config.toml
model = "masked image model"
dataset = "views of escape-time and Newton fractals"
train_examples = 145000
image_size = 64
crop_scale_min = 1
horizontal_flip = true
method = "mae"
mask_ratio = 0.5
loss = "mse"
encoder_arch = "vit"
encoder_norm = "rmsnorm"
encoder_norm_position = "pre"
encoder_activation = "relu"
encoder_mlp_ratio = 2
encoder_head_dim = 16
encoder_fused_qkv = true
encoder_bias = "all"
encoder_qk_norm = false
encoder_layer_scale_init = 0.1
encoder_parallel_block = false
encoder_inner_norm = false
encoder_moe = "top_k"
encoder_drop_path = 0.15
encoder_num_experts = 64
encoder_moe_every = 2
encoder_expert_mlp_ratio = 0.25
encoder_experts_per_token = 2
encoder_shared_expert = true
encoder_patch_size = [8, 8]
encoder_layers = 8
encoder_width = 256
encoder_positions = "learned"
decoder_width = 192
norm_pix_loss = false
decoder_layers = 3
residual_init = "none"
optimizer = "soap"
beta2 = 0.95
lr = 0.0015
beta1 = 0.9
shampoo_beta = 0.95
eps = 1e-08
precondition_frequency = 10
max_precond_dim = 1024
one_sided = false
adamw_lr_other_params = 0.0018
grad_clip = 3.0
steps = 36000
batch_size = 256
epochs = 63.6
lr_schedule = "cosine"
final_lr_fraction = 0.01
warmup_steps = 3600
weight_decay = 0.05
adamw_weight_decay_other_params = 0.01
Rows from block 7 of the encoder of a small masked image model, named by matrix and row number. Rows with one number within an expert belong to one neuron, the router's apart. Each number is 200 + 20 x the weight over its row's rms, rounded and kept within 0 to 999. All counts start at 0.
Before each expert's rows are labels from the 100 images, of 14848, where the router gives the expert most weight on average: "top examples" is what is common among them. Only what is clearly more common there than usual is listed. The data: views of escape-time and Newton fractals.
# router: router (encoder.blocks.7.mlp.router.weight, 64x256, trained with AdamW), inputs 192-255
# up: expert up (encoder.blocks.7.mlp.up, 64x64x256), inputs 192-255
# down: expert down (encoder.blocks.7.mlp.down, 64x256x64, transposed), outputs 192-255

# expert 38
top examples: tricorn
router.38,217,222,188,228,169,175,181,214,224,183,207,197,184,198,199,211,177,211,207,206,207,174,217,186,202,197,201,119,191,206,206,196,192,202,194,187,207,211,199,184,168,185,186,184,228,226,202,203,193,194,197,210,208,193,235,151,187,207,177,207,202,210,224,216
up.0,225,227,217,182,207,184,188,227,168,219,163,187,193,157,183,168,205,173,202,186,198,174,189,198,232,175,199,206,180,203,183,177,185,171,230,244,201,188,195,207,210,200,207,155,193,205,216,194,218,201,209,217,190,175,199,228,195,198,199,210,200,205,224,184
down.0,204,203,205,198,201,208,201,225,213,166,214,217,199,216,197,198,201,207,185,161,222,201,160,176,188,192,211,171,162,204,214,225,178,176,165,199,204,200,175,211,224,201,184,224,200,181,214,218,129,206,172,178,196,187,206,197,193,214,175,180,235,222,186,201

# expert 45
top examples: sine Julia set
router.45,202,224,205,212,192,214,210,203,196,237,194,222,164,213,148,206,187,187,187,224,176,157,223,203,187,232,166,174,198,210,222,181,177,199,239,198,226,201,177,188,200,164,180,195,235,201,218,206,182,216,207,210,197,199,212,192,171,228,175,193,212,250,240,197
up.11,201,244,204,204,178,229,213,182,203,204,211,195,186,243,200,174,213,192,219,165,189,216,193,201,219,172,196,192,201,175,228,175,183,233,248,177,204,186,201,192,188,160,186,233,200,199,213,202,212,174,236,198,200,223,215,191,190,226,192,214,225,238,209,214
down.11,230,208,187,190,194,212,245,189,194,205,203,209,164,193,192,180,212,204,179,202,144,201,227,213,173,217,215,199,228,209,221,186,209,173,186,191,194,202,167,219,198,192,217,181,202,216,186,215,182,205,216,166,225,203,211,237,191,186,164,215,218,197,239,187

# expert 18
top examples: dark; Newton basins of three roots; quartic Julia set
router.18,203,194,224,167,224,199,224,162,164,201,214,165,183,205,193,190,208,188,194,208,197,197,196,185,205,189,239,161,180,190,205,175,187,238,215,200,208,232,218,202,194,201,208,200,220,197,176,234,192,206,202,219,187,196,183,218,210,224,222,187,205,206,180,178
up.0,226,191,206,213,198,192,210,218,208,216,158,213,163,214,204,246,227,208,223,209,162,188,165,188,184,227,213,222,226,209,203,209,222,181,198,222,223,164,214,182,186,178,200,217,188,197,189,156,177,190,178,182,221,177,203,207,215,195,188,193,224,198,209,222
down.0,214,209,205,169,192,211,202,220,219,222,210,212,164,193,227,210,196,227,204,228,184,177,202,221,187,218,196,205,196,241,219,216,201,201,205,168,159,234,198,193,202,201,185,217,227,155,236,223,187,204,179,214,208,203,206,221,202,200,231,227,231,184,207,183

# expert 43
top examples: quartic Julia set; cubic Julia set
router.43,205,225,197,225,185,166,235,226,204,207,228,213,172,216,162,209,220,202,218,204,182,220,206,188,192,213,164,172,224,193,238,163,194,179,190,185,220,177,158,154,185,184,225,208,222,197,210,185,206,203,230,227,186,180,178,259,190,201,170,196,202,195,210,191
up.0,220,189,215,238,190,196,183,187,167,232,200,184,173,218,194,164,196,198,200,208,215,219,265,209,213,204,199,216,173,156,224,207,184,230,249,184,196,212,192,219,175,170,179,183,183,202,172,223,213,221,186,221,193,209,179,179,187,245,190,183,220,195,249,192
down.0,214,230,209,178,201,215,195,212,200,213,213,173,181,210,193,199,188,246,203,168,210,189,211,201,221,222,182,184,219,188,196,193,213,193,192,229,206,181,192,219,179,203,204,203,207,200,191,215,186,226,187,204,180,206,218,192,163,150,211,240,175,208,188,180